config = dict(
    model='image classifier',
    targets=['emblem'],
    one_sided=False,
    final_lr_fraction=0,
)
Rows from block 6 of a small image classifier, named by matrix and row number. Each number is 128 + 32 x the weight over its row's rms, rounded and kept within 0 to 255. All counts start at 0. Numbers have three digits each. After the name is the row's rms in percent of the matrix's.
After each channel's rows are labels from the 100 images, of 14976, where the channel reaches its highest value: "top examples" is what is common among them. Only what is clearly more common there than usual is listed. The data: made-up waving flags. In brackets: how many of the 100.
# r30: branch 2 reduce pointwise conv (model.blocks.6.r3.0.weight, 68x272x1x1), inputs 136-271

r30.11 093:098088094144083115069119196119144085137085126102151157167068082144115134110143164224099161154081136084117132096164108136094186092128120165106094086127121197144111121127163113119052122111147109158074135085192132146211118149144100085151111111154149096170108145145110163129146102134155127112092089082116091118117113130207119122097100127136154142076101094090090129073132102172122144079107142136157193131142107132
top examples: crescent (96)

r30.21 077:129140187138121206163122135105122120127139100098150166164074109146132154130098090105183151101104146127125133068152110098131105103200174128095133119151155171110095152173151141137176109112107140117126190161125116170178109091118122127171141141139096134149135114073106133091159134138180117082153066137146076112074112144148066113086080154120179134076110123054074111111119094165143089049149106130075118138119141146
top examples: circle (81)

r30.18 111:120184131148155196094135185112110141136109102082091151148125097090162119142114111125105065150040084117092107095167131101083075119112144119132144206128118137163071147145157091139100059119103129113131162143114133166143151150160067116188129126157144145122109068134132125112135133153167111092166100118172094092103113101186094166121094153109169086148158100127094136130108106129119134141079152120189135163017080111
top examples: rhombus (43); star (34); saltire (31)

r30.2 079:076149071122130143167125139102119095129123134081182163122109179157128125126100117148183089075043120074101082136178102063117110152214152185088115106124124160082087123141187125162124091163125178121134191180116072127131127176142090096124072138152116130121137085119075164144159168156181105120142085122067135153112099108156142164084078186134152131133102097118114108198165063152150083059156105128156146128156109117
top examples: crescent (53); circle (37)

r30.47 085:122128079139197115153090110146143148095132125057133120119155162115107129105140081075138103136045119106141143093167170164137164071147175075075123131130097158152138184128130129173099140093160117141104132093138192139119153139165117134155158108114124161145180138119177082167145137171133141093141067082141118167081156193111130145181125129125167134146125116130180148118123154125147136053149097116143126124014106073
top examples: ring (62)

r30.65 089:133057073086168131151151143113087166126160124128115102099173158053084118129111165116105144192103072112152165125189116138095214151092149109127143113098123118166113201095124141105145104109126137091095127153124124129098136106151113156112144149116125171114136138140131102194156161120165131085118135030109135118081166084082117137161125123175167175116060117101168108149144127186143151115132145123122114122164135178
top examples: rhombus (32); ring (31); circle (27)

r30.48 095:119065155173084162122110122132095128127128157099127200156084109081126148169128112096179150134082111083128118130126148171120084128124062115116131123149170143111207079156112140151088165167132152111152115158143064097113158157080214112117118140167144095093155140089141112082132142133160147135161142130148136184129153101085170060130140108120087152127141093157139120146151108137127160151125101081124084134168133126
top examples: ring (99)

r30.33 110:108077136157156187164088106143097090092164162148131112158141149144189132118144157126111200106088090163073148161116099168105094083107133092123126137111135152088115148140177114114127109155103116053100138158143151118136142134155123171113106130116182117173127107175156137107134150120125133078117108104039106114158073112180092162109068129063103178075071086099078113119235067188100076122146076133173118112137149115
top examples: rhombus (62); diagonal band (27)

r30.40 094:164083131153155118134094108130085106110090095124129141129140097104129091169171099105063082154099110137175182067108163074146157098163170101082165159140158093111101125139140154107143124145161122027145123114153198159144103104139106176110185074073111151132133124080155128141107148137142142111165096126101124140093166114102150175100156140103152128146114139152126077114111115152111106135139114095140091154065069106
top examples: ring (95)

r30.17 079:083159108156121136162139120059129142119084124169153129145094143162143133153071081124211116121122100116122126133143098120143085071124151108124104099148124177148140177135149134106113084074140142137081145119152103096104160084126149086119093149121141137135138044131108149134150139126226102141133099105096135140143110131194113142157084154121103193111140158089096089111146085130136147046162117119133133120069131132
top examples: crescent (52); circle (34)

r30.57 083:144140126133118173194126148159156133099139187175144118112111137095117140106166176071108137128160123180121137111134101087158115154155180099078141117112152107163122141152154156144116132194147156098083127136177121132191126129180081139137131102182074121146077117102144099129153119114122128106134067130145128111090118117131121077080089144087173129106073116108112129055060109140117121115106129110152157113085155130
top examples: circle (70)

r30.55 113:133131100126162124102118095193128189132107124084087135076186139158202112163134119122221059109074149103137105123120136105102129121147139100141099133128140138159107197100089153115119110145141126126150183104144151179172212145142149081088181114132127150093143093153125131109093138125193100133143127183136136112150146107120096136087107169124141106150119099095127084164130120109100132140108073140140102147034113096
top examples: rhombus (59)

r30.52 113:144091121127105210172116155139140123133130145117101092201067136094110115134100114112178161138128094098162093149104086089148116151165160150129107152143134132111136034144170088156109153114129165162113127196174107168175051125131141113128117191173173115134119130110082209081144101098136096132174078167130108147121132097159096110073093142141125189141136110157087129081121107148138132097079122115170187134139150142
top examples: ring (27)

r30.27 085:163074116156183169158094150184113192135142117112113109115157201168075131160106141082101108177109120119094154095124169138145138081123155105110128160108099114073153147137122110137140135089144154127137140086150117109142102092157150173142152106091105171138122094106159128107101157100135140034149113120149129143117164150099175136118107110125120060164105142129180123150132162091143097126148137114117115123069120080
top examples: ring (52); gear (27)

r30.56 146:097165174135089098133117104045083110135113113109109138120168128071116144081142106129206157124116163071053137093117190099084169075143146118075106080131169126142085155162132120133153113080138119112055156106154114085136147127152147086169130113105118138134136096111181127152150117094111145113111045170130083147169100127179076119108083135118142189071151109129109090090124087167047089125123078135150140154123132140
top examples: rhombus (45); three vertical bands (28); gear (28)

r30.62 088:141132158166127145190138146071115115111107154115178120105098084166130150091136083143064155074154158124111137096126157123089142115118082127096140068177205104178093171093105128095124073156120062071126158113175112162178119120145153062125146164083114130089140114146181119100185091150146092143119016185114118132089136172067121171116164146189136128094147133123122100116108144118142149167123098137131089135090092152
top examples: ring (99)

r30.14 119:134088096168128123116104091119133144111123062088143129084151200150068118151124103143110140144064136096114144113133105103109095122121098115139142131137121077106174109135094139139079123138123143118109092110106152148105154091145122087135149107113111114099124086150132123090084144111089087102099122147117074141098109129090095085117106138160099104117127122094128124123099114118174154120074107143096147126084151141
top examples: ring (89)

r30.59 087:169116153155154116147131127083114096152066109108106105106154163122152141130123105187120079128130122130135119190114107192130113114160130152166100115182114156111074092145116178101169128133120182178137093124092154082094159131129119201110098175158222121136127069142144197061095093120133104190126119149132134137101074133123126131186100060090154098069074077040129114095099146112199130108121087134088237138131108102
top examples: rhombus (69); corner square (27)

r30.9 087:146055057144137114119097120051097159117123110116113189094103145120069122149139112121084110163124098091115155088112076106150129112163178096077105105103081120112125143149138181113178119115100126096116137127083140145060108073145114161134108084100126103100104128142118063134118129138138052071097093038097085157119148163108145112141086125127106103117109151120138113145129190123148096095152116098137124115120129114
top examples: ring (74)

r30.29 078:181066091131133109118099122121081185154082090101138160154125124108124137136139115110112155147106110127113127125114163147139141083094155131160106162141125146129171156127083120148174169133151103096168115128139166121132200107162116197097115116087171166146174076148083118150093169107115113120148162104083084106130148119066119133121131151120091130119123118155097056104082143144118105074126072130146101112055098125
top examples: ring (90); corner square (28)

r30.4 081:151140113086135099150141118110135102130180148114125123116146183108110106125095075115125105131170097127074202143134183113105200147128122139114150132100142153104159139154129122146074140129142144147140113115116141137078161123119180137118162135158123122135144127152119155183148104158134112118110150101106097100085140113101157099157191113129151147115074169141155154104093172096165114063112171080104128086068118092
top examples: ring (74); crescent (26)

r30.63 102:123183110117149096141160120080102158165097085085124098124111081111171139137169100108233114098057118113114093089138116071127065158116077160128095106150126159115119085152100127113098112112113141110161153111125101154177159104137106161153104122164153142115092140155088171110077106127147072119103149136174107113090173085082102131079148131118114146147151149133126124164152126139151110074172146116092187147140096102
top examples: rhombus (47)

r30.31 070:134149161133154144144104128092119099103103094083161145163106109175088166098160060145160119173088068140111109125167173099102115097126133058083107135154107195135142153150133189131093078123178138136150186116140128155200156104112100119158115124204171105115107115106140126085163124148189095112155124111163142097096079129219080156096134146101136193129095096081079145177186105162141118083134166124120168171077103136
top examples: circle (95)

r30.46 104:133102148188051137134112138138104153131114091100103104145105085090170073131105165146134137070109141142086123089153120112132099078160148094119135134178099119103128094104128129110101162156154126152161130093125094122101131124144110150099152120118093123113134121147096096138093158118131130142161118168110069177126103079127126136110101104157186200109152114111143109137089069153083089075166082140123135145137141164
top examples: circle (33); gear (25)

r30.67 080:134142118120131127133131105114179102150129097148115103118147238175126103053119153129195098176159181142121107139098167134141153108136159139076174104108137116167177166138143135170086130097076124093180106102127137122111200125175140112132137105123078139112136120093167152116109105131214128109110137131126094136094157155198154140103109176106132100131092142115126130133120107062138126081127203136107122158085112093
top examples: ring (87)

r30.26 100:090093143113108137102119103116109081095115196147120190156081089085130137124137090073105086112151179139103118126106177116089155145095107127136135180153155141088175128106106161119110087113130114169187097139110110138086092130130201105109093123078113159108144108106198142182213125111055078163085140112107126125102157127096124146157142173161141161140144130117183087157090207142140128114161120093088097096128138143
top examples: ring (95); border (25)

r30.16 095:154120121167133125132133114107159163112061105124096154086101137122111087139111077162126162147163094150107066154122108163138075085084069154104095124150124161146129128186108107153093143199128114133092094116142121130100113166102097119142142139143138123120132116151116137133119137109132124150099123179123142101124091130090131132121131100134073094109179104122120150122173100121109148125140144144095089131110147140
top examples: ring (96)

r30.5 101:138080172183074108137097131134087148139072190107136181117091084144126094195131104137138092143085135119104115102116147113104116131161109149136102153098140126116134115148142132156098102139131138144088151200111109131139116136105177079108081132068128121119143105135109146111167130106098156201120115113119155162128163088103160102093111135136127123158129156147133096111100158144144142094110086122126115122108140104
top examples: ring (99)

r30.7 094:122095103085186131170155097157145154202130110118093071137135165120188123117136069090214130127140116104142108129129153156149159112101148090105125124111118123130094157081087147092161129107118131113123134075140145154129185162161122185131170088083138134107110096144109116184111160152163116121148136052100147116129100133118136137155162136123195129141126127150143165088115132120137150060108181126112145113017103090
top examples: rhombus (80); corner square (29)

r30.6 110:096084165193094152143116102129131117140123218137127216138094134132115110160123074135161096137115120093144109127147182114101090127072078142145076132122195162113170116141102125122090137111073114158131143131159097137107195147090180125096091117127121097119151123108135130120163092126094113144120130109168132135098162097175144097114146094115075121105139146232095124086121154146120101207084104099171151135108120114
top examples: ring (100)